A small text-conditioned image diffusion model, trained from scratch: batches of 64.
Rows from block 2 of the text encoder of a small text-conditioned image diffusion model, named by matrix and row number. Rows with one number belong to one neuron. Each number is 128 + 32 x the weight over its row's rms, rounded and kept within 0 to 255. All counts start at 0. Numbers have three digits each.
After each neuron's rows are labels from the 100 texts, of 14976, where the neuron reaches its highest value: "tokens" is the input token at the peak. Only what is clearly more common there than usual is listed. The data: rendered made-up planets.
# fc1: MLP up (text_encoder.blocks.2.mlp.fc1.weight, 256x128), inputs 0-63
# fc2: MLP down (text_encoder.blocks.2.mlp.fc2.weight, 128x256, transposed), outputs 0-63

fc1.198:110189116151140161100134122071151137127138110107138091131117084170082100179173146130126127172182118086148080097097153159140096100141134118103162138149117079102091126151099155141135136089117176
fc2.198:167062131089084110146127127179117124111137169141117128120136161097174150100109097170110151085079160141126161157142106105121161148093090155148098131108138147146161149137142107131136156153152085
tokens: "one"

fc1.182:152160103177074097105076107097126170107155120124132109118152157172135139115089131082131158104118064122160166077124161150148150170111128181086142098107159100122089159056148103124087146117139104
fc2.182:128126172105170164181166127166116101131112160110083149191109132089095162150161145169138115163164193121058091147161066137127101121159132111146102130143119123135163104164084157150109136153154158
tokens: "moons"

fc1.78:102167107084150126139110143082147105111063138107128180208110126062124086122147112159166175128147117105157126144128106145142127200075158088129117096111094124131128146134158198105114069107146090
fc2.78:133090162141166096147124101180082113160169151141053111080145131169094197129121097087093085166162125180095104140121147166135090092183104140143101157142152133116093113134109119132173166110129173
tokens: "moons"

fc1.221:110190134142135080095088199133096148145066126118197146191206159129185126119177130111064079141176122087139098148128090139165111131142111112158070117141120123153099206203154157101162106093108134
fc2.221:121041129091186137130144084125154091107169168177053148070089129130084168129079140135178213138116167156166148111134171169173149128098140116111154173124132102128175111134134132111106152141147104
tokens: "covered"

fc1.162:116157144185107139159130087122165190093134157135117131109148089120122110101064141092174139117151106130195149075055110128094111194153112175157109080056147119113096131144176097119093126136119117
fc2.162:178131125093179136170151117191114121131128140075078097162097148120116192174135128146123101153133139117028116133168077135130095138145158127156147167172118096124187095107118159147123139140175136
tokens: "moon"

fc1.101:085155130108149104179173130139148127139139098172120107141115177159142047067119117116148134114123102139084070181068130108151090121149193121162134124121123107111067121113154136098105098126115105
fc2.101:145094137184120133075079126118072079116128157092139163140131062107090213164142132107108123159155145127148167069189137180127153146124092113098121147127154115125153092134077128092177105147120171
tokens: "three"

fc1.200:151093092151165099210092122134119100127144152104081175156123160172143141142147180033114167093137168168120126154151134129181098116151138127137150138169097153114135142086057125090166099187103165
fc2.200:122100164092048159128131125073116140122102142132105115115190123110072131071091068143154153116145129108177124103132096118136116169133124158160135075095145123174148145131128143151086113125147139
tokens: "desert"

fc1.50:115126096160116147129140070058087142096120095160145156115208165155159128098119074107135138198155142134106133090165121127121164128104058150088117163178164120127163152168124105144133097133122131
fc2.50:138099162114140131143133183175154116159114127107094091132069088101098118144123178167151108063105135119161129153073119141129125131142176113154157071076119104130123108095141164125139175151107110
tokens: "three"

fc1.18:222114089112108127171133146198122137120168139146148123061149152115122118121233164157086119126152138119100107123147121088081136085147130136147136082039144088151138174179124090153143134076139180
fc2.18:042131145149145119091117116086144124105117132115114136165127117145109168137028123089157144120117117126173157121114130175187127156100136121107124175216122182084122079087141159119123123195122074
tokens: ","; "with"

fc1.234:121095187085129136096112134121068175144131147169124167133088098108199107086172135090054104121151163133141207070118093162144142113114170168106132107093117088129120144145131173138113131126089157
fc2.234:138186082153149124161141122132190083120138124095131092135167177142064146186085113163213127133112082106129065178146144118099132165156091090154145147149131169124127122089098076131125123138137068
tokens: ","

fc1.209:145118124112174176120126184151091117113120150154088131126129094084177087096158118121103112122123148067129166091108134102161120054131165087096176131053109176104110173156110145153143097144112159
fc2.209:123083146182095092149130064115148187105149123084134125084079102168097105111070176119143131111128161197149135160102170136122107149115108150164122202176122105098116069104122082102154120163138096
tokens: "<end>"

fc1.77:153187138111128184082179142130106098073128134143116113096163108113123130165133114162068110161106101100141111145133143115142153078124114114101118143135092123143166137178119145074152149093078187
fc2.77:101079115143147065176091105110146122178127095149123121157109158132152129078150128099176148082144163141134133106117103167132098185127134145150132104121168120122084116091126108175134099150153074
tokens: "desert"

fc1.165:152060084085135124156135113191069117138133195130074119170164109104195178062131104068145143130140088120170134125088142115164115154102150084179120156065170132167120198087072166132193156131106120
fc2.165:161195169157175144139126166074145113080151124132184155114088152168071103176107176155072124135147204137085141128190103157116120102174149170085165153165109110065119080160114072096092119152132133
tokens: ","

fc1.11:129099169112128181133171118144156114122146168141113086132115196184155155178081115076146091152101083120104119139170074118173177098113132123100174138130158086155092120134139102123086047147127105
fc2.11:106142146172115073136105142032120120182103073126140162115116067088091122114142151189087173089168195099146158117036170198142046128166106143120083132150119134099111139109123120155148179111126145
tokens: "rock"

fc1.38:084146078133103114095140178129091096085175107120111133109145117066133136109118161102159167168142122134086110104203132102162157131131074150132159142130165149119152132149105158148145125111098103
fc2.38:206116168117162136140130059132099168147074141125101108188110147187140125145155084162121126138135138119108126156081076155103110122137144121129071113131093086140124104140140115083101142143144133
tokens: "one"

fc1.253:105169140129156142124105106135100113135188091120183168124169173164146144128114165122108111142195156100122105144112123131156105103167107131174137133137133100112094164112106100133105174102177127
fc2.253:192067156124123115152129100124135179127089141106077107131108101141146164121119083133152148139072116165114142114136128158116142152138147118134105130119109164167133111133129159088184067164098123
tokens: "banded"

fc1.168:128162189085144151095132129134078149135138156110124173128119119143092128086147132141168147136117161138114171120149044125119148087074151090127102096147134137145173125141047128172107160152186108
fc2.168:122146130111121118095071133167115143114112084092114115120128145130085118148148142177170154070136089124146125149112137178162150155135104086122097177127156132075100141136084099102193138114128176
tokens: "banded"

fc1.152:162144130151117120105083119146131155097081104119139149149171128125171101109137104149097194130086128104193105100175126122129123100124139143156106112125132157138096191140099129104165103106101143
fc2.152:111102119110138125150163109109116102128171170135074092139105142108088143125124134125137069137161124164054098143084125118118131152153103125098113150142126085119173069148151129157095143132149126
tokens: "desert"

fc1.109:138174163088122074149136196126104085200067132134156108146121168090132130127156070106156119129136091056175161128142166132123057131166143126101102121099168146131156113109136089073106176084128162
fc2.109:148133086193147130063120068157119128080188101100121171089129101137127126136101119146102139115136207154126130105126170082096158108094159119147187157130116120107123103153116175150120067116093071
tokens: "with"

fc1.211:101146154075210156146141123211152095123112186145114083150088095104180148096124149120160092113108135127132143150126150171170099120127193157134106185087197120140077152100126093153149109135082107
fc2.211:169122122144106108147118168071089118080157089137158173145138143171064127139116129107086174137111153138122143103135060104141109149124132117111138114128096091124171108160082133043119177128157155
tokens: "desert"

fc1.194:131083129154173154129092095087111157150142114160115155113120080118156118138117145153143107168113128148103096089042123173135193146170100169096132113155103100109199156112121130106118138122143102
fc2.194:127222148132108129112157159154168104067120174128144158099128176126106139100160121079099117087119125115183126124206138089094093132098151093157100150094110202125090169180128101134146134109146091
tokens: "desert"

fc1.236:158135129115164094108091146142192087122139185123084113118199151132149167171149101110118130089132176119119164118062089158121178096095159189186127093149146178135152110157084129213194107091093142
fc2.236:150108150140067145153160099166067191146146118122140131159068128110095147100154141170152145190145130119105095163202110099140047111139109072117117174123115086132146131126169144088067138162209141
tokens: "one"

fc1.114:118081121121064104119118135110205133154132137099075129178136049090154143225137156221150161102167138112135094127141121097091183106077081128139107151136140172132140112167081178163124122088118117
fc2.114:129180115134204155128123127139092123117104119144191094078106199163117097020096091058091089129115110132147141146091136154175065134165156131112163081106135098114124158106172100073159120151139135
tokens: "moon"

fc1.116:099146109070168107158125176104150165181098071140185107163140166109124136107143129169115136099173105107106119178097128121154136148158133094090124094105137168164056133132133191047180100125122162
fc2.116:159143147176104098128096090126077067112130179143091177111123052126084173139118107063147153195066198144134123124157103158174088092153129105169131161146144073071121127132150103119088120147099161
tokens: "three"

fc1.58:117145163097128087089130166148110061147158161125138102160077136092108147154157100099172150134100156116112065163142112139119133149165139127143146163161177118118114150142103098137030102106191182
fc2.58:152112155164096160156135082138127177091139109159108170091149124181123134081107127131122130110174101153124203107133133109125082105083135127108094137107074132145156118111155110141218156145107084
tokens: "moon"

fc1.175:104150117129087098151194144076087102120096165151129107105139128173165108108120152074137075180135173138072138127165106123167104137139126170120128126181129120148174119091203120102134121156128096
fc2.175:136122091160143104165101135153175128156141074125153136124126123099104165168149114160084185078125115083201150107083196179145087125194105144153122154110120135088052128153144134144134100109089189
tokens: "moon"

fc1.241:118154093109084144100172162178170132058142133128144109106098176132145072156121095126080171086133159116114114183185134119180145115114162154145137160160147106116110139155141069120097181089116124
fc2.241:134065189183135114176086111065108143183102118127121138138133089096123171103148163133158122177128119114146147092064111180095114161135081098096112097129124143124171125133102179158172076184160163
tokens: "<end>"

fc1.96:057111131115091103181180074108103123102092094145168166080129133088131140083135120060162125159096083170096145146189112168161146125161161180084104119117140077125115116120121072112092143123143111
fc2.96:188162125150162159079079179152152141167161166125084092173129124166127109184105169182100141114148172090141098067067120115091099153091086093151127118140088172120123141133150179132149109160124154
tokens: "three"; "<end>"

fc1.204:180101080159082140086114110113190135157143113120098118136200144170110141103097168178079150067104148115102103132156095068148204090106191178153152156109122168139129140153146137094178081128069145
fc2.204:098169175103158131175130181136070126090125159124146141123068137106125151149143065116161131200186108146131150142083144178120062181150048086102102105133122083122129115100104144184101183116160109
tokens: "with"

fc1.52:112114188112172156104116108213201132089096116144082142106099152154108096093111103091148129166100134091199130113157150158136132107140171128127164149071142170106099109179110148144181103148115127
fc2.52:152136080142095121150135138058070103162166131099158102199173123087150165163136147190115128086159125164067114134076114122136134185128097160132105106172125079139153141118149101121097168100130124
tokens: "three"

fc1.153:159129146135101124140162090104121107096096197133175134157134099120093145106207132083124120132100124180089057119077152122120086120149126104149108190123157165129092136140156179118135140147190161
fc2.153:094111137117140122151105161142138104189150069125126129100115157120133157122044096197115147100152136077144172102119091143138129113119115171084136089121113081106157116103126089174118091096070083
tokens: "rock"

fc1.202:150112142173145158085102154166213156123148168095127072154135112140158101169144156142075136079147113146084124174117134163167095059097141156127188120086160135150083126128084165177171125162129137
fc2.202:137121100091103097159138150098080121164114104128183184126085151135077178103117098136165135139135142106195124063123115091126168185149139135144096110181099112088172117123151093083087118105100100
tokens: "one"

fc1.239:143132147160124086087150154182099085088118157134106119197148194138122124154193098123104160146125075157155125117150109143075125126147133178193131169181130111114142119130124062177194122140155157
fc2.239:116074129143119174161078101091113198191115097107142127083110067155134122128088142139169123134130172107104136111086112133167174117135107109107140058103111148123131129142106181123079104131112114
tokens: "banded"

fc1.12:131109112054118130111140086121136115148156094156109066132061148073183123101113142143177194154161110153148112079147114141166071104094125166143121126113115102146105188083121100065114152111175161
fc2.12:152147161192169123157140151130106166116107126138129181124153108179071138114108138066077046134090145120110145172099093135092152134126133088099127152159154154117131073148089141117163091148070113
tokens: ","

fc1.216:119138119060176175114149189095103108154105110176122135183106152089157111164147063118120119127164139095078137101142163068157127138122078124081140076115213158145095089135112151110080194119102088
fc2.216:157070092106143153168131143111120105138135117147109175147053118145070112141138180154116157171142179150150134113151145113126124111148141092126179240116092113128136093102145136129083115147178065
tokens: "lava"

fc1.155:148127182113111173166112088117109159146156112159119157077129110125103100020092087153105156175136176140171141126124104176109155126119111154111163089096087126138159224157120104108160147121135056
fc2.155:191184085123171122183118087179089161113169129092123087126158167099140158139101143096112115093094128118047145125188182129144158162121172083122130161155213101092108115091095095076124128135108162
tokens: "cratered"

fc1.176:126109137120133155131096164124127128174200104103133078102157113146141185094179151093162070106099120107133108127129108094123115157117077109138125130104132127077158173136143181072099192123173158
fc2.176:133141132115148096124174105143123126077060138155136184144094142106109079164117119126088184156164141136106162120155146163133138077139181160114141131159139146169107106098106072168154054142089088
tokens: "moons"

fc1.74:152160063122132122164128137094084130136123166145146113156146135149135138138127201098134139122141123134139157167112140134142140132137177093133168135151129145074187190095057122123125120167089126
fc2.74:174135130140146180147106115099147115133131130152163122101099129132160087118094147143090170091189122120166109158123110143133154137195114092164151129180142167114173240133113085132127130149103093
tokens: ","

fc1.251:122115161155137081133134126074065075106144184104151153146139177188135131110123112124148103135099171170133111132118143129101112133074144121141115175092114162166108123072164164117130087102141126
fc2.251:100132129127161161137114125208173161123097079134118111095111088090101128089151156098103167114140105133162166137118122125121127117209171108172150135133184123101150141145081079118191191167102146
tokens: "one"

fc1.190:146144129171170089071181116088106115112149123087104119071141132131204163183119150112175144191150144100050139125164129137132101124094093102090175183085096113113134158156079075117109108166156090
fc2.190:129157150052084131189116090197134134135139112208165133138146165098082090054131073144085137113121143140178107141133103129103133112159150176195133080161181111149133120104210137119144202079145142
tokens: "moon"

fc1.203:118116132153086163091098096171133056074123126104136122154192125115115110132157088186102140153134132193153105119135158123085161184114137151160147151117102141119121091088112153131138069074131158
fc2.203:161150167102169130164173171097107179174172119160137159095077143150149152085115122095137132099156116088095168137089082137142077088130128123095111133116149096147140179171152101159148160157151111
tokens: "rock"

fc1.183:192153094128137148085165172154146110117162092103145151086119130080099166144167116115110084032157126106124191145124177132134146064090162092181180124082127184117178138152141086132119132100105128
fc2.183:106125156165166099188049074102091157153079147138128101143132145157182092139111150160139160204086145139143074107115080152127137185162079161087106156196123091120080112122092130097145103147146153
tokens: "<end>"

fc1.81:083145116040122137158110140153109149143145126160105125130065126046120121153137177102148154144167070153170162121166144140108046121125154075138113101158154098110130110145087160107106187142121112
fc2.81:153084153209129149119137172082131135145087119067131113167167096221144123124096076146152130124093163131090102141069106147141192153152094155087129096104120145146152140111150136128141090136113157
tokens: "ice"

fc1.61:176176156164051115128080127104173127149164149116144104188117071101073158134079156112117118142132157152109110166097105090185139117085122103154152128140152098129094175115126091109112093171139136
fc2.61:139107133081173131145165099167085140090129147109061141154121183121153147127186104159140156135150107105070126114170095170099067156176131173107078135120131124132145069118116147151112163129162146
tokens: "ice"

fc1.255:051133114151136129152104073061128123060098129113128131137087101101132113130055171136143069184099100116129104179187104131108124097064131104061122121165157100132110100140205176086095142144156107
fc2.255:184138164089128151109170192155125135190154115172103120134167142142144117105173072121119190062150146166126158080074137143124097173195119151177114140092107117130152162132055083147151128083104142
tokens: "moon"

fc1.6:126113118196087136123097174102219133101096060129094133152166172118143115133102118136147175043137149103117113203105119084146105078109063114148155134101132148109135141148087187114160135115097172
fc2.6:134124123075149114124145101152053133150164199097173103136100090138110131140150136162100097231103103141144128066160147170120137156142195154095078100151137126143132128109164087171085122154141113
tokens: "moons"

fc1.8:073139068081127107086067134151111121115064165056113097124150160131069109119121130139190143143137123137115090101107127092138131113088156171086105122105130241060102155165083111143129155111147099
fc2.8:102129112126192133137120103162057149152129149132107161188127171103068162159144127120135107127162161115069162128131100169132083129165108114132062124180151094110162139161107128119116189118161181
tokens: "one"

fc1.53:087092101130155145141114114063053128158108068090113110088145099135144132120150087084103117194119130112072092081165117081068141084115151177141224120140117107154156173129161113136177134135155195
fc2.53:185172182106079149120154134180193121100163175172121152172137186121132109108118139170160137092145143185207156175102128161166125166136084078132063122107141149137107089122117141118094154101148024
tokens: "cratered"

fc1.66:109108155111149128166113167057110073081146065122114157070128118136098124133084088106165095142127086102095116054102093123171057127156100129135200145190129122152177179077141103092184148092148140
fc2.66:155157133115084109117171108206129137177135169144116098214126153116135100089202144121118179152174144156154119167174152150061162123142169130142055094082138112120069089176102109138100137163118112
tokens: "cratered"

fc1.71:104137125120157144129123143180099113132149121132136160115081183123117073107118156129085170115162134112173182133146121172068097126133137163079073141134109114106137157155164123184125118131125118
fc2.71:145097146168109114123120118060123173124101124101112100174152068163135170148107095108183096138085117154074077113095113108170165148120122101170188089138142156138132104084079169097145119161126125
tokens: "<end>"

fc1.84:082170141107149113156100177109114106128093150182082161112107116106122144088173123143170120159113104111177133117113061153073079072138140071117117119114073147108113122136131106075100157193094101
fc2.84:181127150210131144135113084115146153116171109131180115106122163140135116156111082098130128139111176150108092109124139142173134164124103188164175136131173160114122137128106149172175097065155141
tokens: "<end>"

fc1.23:214099174150112126102132099221115151097212135125076115150157143156117121159123142177121130141152072127093109091112132161106086110095159142188107117172097062128135119095116084127147118127147186
fc2.23:065097100134103143143092144021111132156071114114198119101086108113122127110136101097164156121133188132124130169132086157148181146184098128068159095085148168107119133152136169132116146140096090
tokens: "one"

fc1.181:117139133140095129137089071113131146179140144086131149119149139173121120163102103109140148105157173139121099115092172083070134191126104142129096149191109187126076134105178149166127117102198144
fc2.181:168109141139170143132170171167120121084141133159131148153097128110108120110147174128132094157095064121134142154169114174194127059131168108129179111095168085112189136155092117094106129188069106
tokens: "with"

fc1.163:070128145105088150124101170096115126090118123116159140152082080128093137174075068198161127135133130162175130157075136105112124110139156066147113136112099152196140102133157125118069130106151149
fc2.163:114137103144138121156154094150126157196094140124155133099190164072086155084085071075142141110125119092088091085174100151110096093155116210114153090125121106071065104143142161139168094105102123
tokens: "moons"

fc1.75:151120136108094176109116131148140108073140141096104131133185109067149133112145074159118164159129108163180101189088171149169109120150175120181098136117102149136135106175093166136204072100071068
fc2.75:125129145165144099149120142104094108177122120158156127144089137185103119121110151089127105086138153116071154055132078123093152142107066159048154095138153102132135143077150085100073181155173210
tokens: "cratered"

fc1.110:061128171107159106109106120138112157107160135154159152135115096107123111121178149131155076140139096170168121121119142106098066136103076085122146094143159172152095166111125156122120092177148139
fc2.110:219100108139118169156131139101121125171081134115104102152132142141147135124072066127125178106120154121112169132111089131123187124156170175107113132089107106106172091163154111101133154073122132
tokens: "moon"

fc1.212:076102072065125114146098195174127124124109157156075127162113133141131125097162115135112117131096125142176149185115159096074128100103131139152178097139098194137154144136132148135091117080116156
fc2.212:192124125114133089117107015132131130105182122137105149123165122090162125190142135071124076157128131141099130106180110144115164171136053122179085140171161126156103123148066110106178098139167117
tokens: "lava"

fc1.28:096091051126080140155122096132105084139141178114188095152061073104116098117102205146143205129125095164076133115189101105159102140117119137136089117161155118132135126170120099167086079116133133
fc2.28:128160208124162098125151144093158180144130070132058175098179189133144146151140064134096061129137161079178132140065160180121134100157123134106171125096115140117101119088145157103164176140132146
tokens: "ice"

fc1.225:137113163132125132130095128148160133167116187073119130173110097183135101124137113155122130150146134163140091172077131124099092104128129106179150130100065147166101066140075148193123091155131110
fc2.225:103137097095159117116134111131097165076137102166147114111125200109163167160125131103116106102132122108120149114158141077171160160103126143115113148160186102072165138127174132039157167128115152
tokens: "with"

fc1.184:085129170110169075145110159090139104130150119160102068112138217104178110178071131141125153109137098142174119170188083128162150102094108100129134092098123144140115103132128132161135155103113102
fc2.184:179115084131109179106136081163102148100126123098150187156110053135090119093162122108141109135111168119083145095072152137093084136142140176111141164146148135125139135113137093092119125141149143
tokens: "giant"

fc1.105:136148128096077092182094172134096108097108162155123170125160140099099132141142111149157111171170157140116105129116132104127063084072149105113105142125097121096172165109126110133186157148206157
fc2.105:108079172118152135133143115125121090151165145098156112154106113135119124087126105093077171128132138117110126112175078132068139159206092119127130117120181138110037094169074145087118103121070173
tokens: "cratered"

fc1.171:083077140137130127104093133175110147143120133182101103183121154124133054154152078145207133121162057162165113133122148130081105099090121151160159089161108138121154138096187132184121082118127156
fc2.171:178193078118161081166110078130132101084127131100157155061091113150121170069139135093059120102094217124135145117081154138110131121151135126151135165075130129108109107181069134077154089157136133
tokens: "moon"

fc1.166:094155123103109153149111148102125120125090131151070080146113106132146081145169075176188127147132145101164113120087093103152149107138136150141165055111114165146099121145104140114172126161114134
fc2.166:155136164225113155155147132085123168136112131158133178069116099099084159090094110095074170171135169166157096075125112147139122092143109150089157117166102143087133144148116134177129179137144116
tokens: "<end>"

fc1.218:185095120174099107166193174132096136107115156141107150142177139151085150120188080111110142102120103138120109123122145089142146136066138092161164135084073144100134145155130151136172160120158126
fc2.218:078150136085150116098059067108141095173162126156172141123085144099137123139079177155133139124144156087161160119109126181112102093206106164109127113173169119125136111114117110137126093153106140
tokens: "ice"

fc1.94:129176150154168111083116146113064113096079160130076115057116130153120091093166153082190112110152108137148118140192088081123134132054122096136097144147160180130180152152072094108121175129158077
fc2.94:146141133100119127086097085167144146086137084094089135116116144128133107125164150145115168113113167129174123150157150153140117097153097095173096167095129143077088158158076100078189166121180166
tokens: "one"

fc1.235:111127089095157125181125109125074133115145150129134147093197138129107087080172168072121140129062148172188127108114127093104080111111112124124095150082098154127115147177141203138137158154130149
fc2.235:170094189131107127078138163133156129131130123132144136173064149120147166144077048178143143114219130109057137145136143166141157112150113149142170096158155109111156121079153054109122117111144087
tokens: "rock"

fc1.232:128082111090170149161107174160121177144140131160085150165111152091127164050156127154141133083049134108160116116112191134105116089099124150188193127117090117141159122134131175162164136134078159
fc2.232:117176163201094108126120105070144068122101131101158126079123101158118097203114152097108135162217141118108164135094082156163133170148106116056065134143139148115090145127120100111111118141163119
tokens: "three"

fc1.51:128172121123076071122140154132069091138076097110140079113152179102165168099168128103170165164097129153182122079131101110109111108161137141132121072123080182113154167119127130028143139106120130
fc2.51:121112126178182178100111080138154133125188159178078202114112086171102090136124113131075092158148149115088138142128152148147151160091112074138112187126172078139108082185117094198132134159174130
tokens: "<end>"

fc1.187:144125115130104146147204118126137126146219131095087140132138125087102122099119094143138159117164137134094109147152118134197055114132212153086140189150154101125083146072182133075166141108133121
fc2.187:134119199119118156180121149093099135101107167126131135127146136153108123075137087113126175173159201151147060132137101115065114125121109158120129106065106098133115162115107143119109126156191117
tokens: "cratered"

fc1.43:117152107081186178141189104153110117123151171162105112129128120157118155110170083148091128151126077090168125137134124146099109111087129142105155143097085155139153148153070165139132117111149105
fc2.43:178101141178071085147077162105121134117126124076166161148124146117114090127079177091178133112121191164113128108144110112123150130160147120166121108143188126092095137082168086102122149163135140
tokens: "three"

fc1.79:168109106098157175169097115138137098115144110103080130137128129120092166218105133123136138124147150180129152176091151120115130113133142180111180125136097126123118070046138180121127106135127147
fc2.79:113158148161105098102084114098127159136119179139188126087154094159109125046088085081127125117128163092143125110167081102158084126149123112145118107110156128099101142138097080128144089079122138
tokens: "<end>"

fc1.238:150126191094196142127068098147150103112172092134103142104124096152149189168152079107149079133128181101118166143105124203156096082125146091108122101119168065157166111107102144159093148131098130
fc2.238:126148082137048133144221177119132136131095168135154096131129184094094071080118160143103182141145084162145111106142114067092130164131132155143130163144095168099092137160138110130182139125167117
tokens: "two"

fc1.112:086159122098136125208135185098172111106115078145151145144085109112152095116064137137124140100115111193182085141083174079101083158123112071116154112101147141106096122116087215144120140145142118
fc2.112:164112146175123118061126082131095122164134158125107120124163136131087134125162112119108142143150149067102169095126073188154135089144115176102104146157113101127135152146155037096135088095103140
tokens: "rock"

fc1.159:153139240129112167171116106139114090126128091160107140126136071143144140080108051151104166120169145128183106139114166176127176171140149145078178110110111101120155176135151138147105153112208076
fc2.159:155164074140172123148125104134115190160134130126144088094150173105116130101113169089108113106051127134078147113172157147152128131108145085131123158170189113103122127124087090082160082134077176
tokens: "cratered"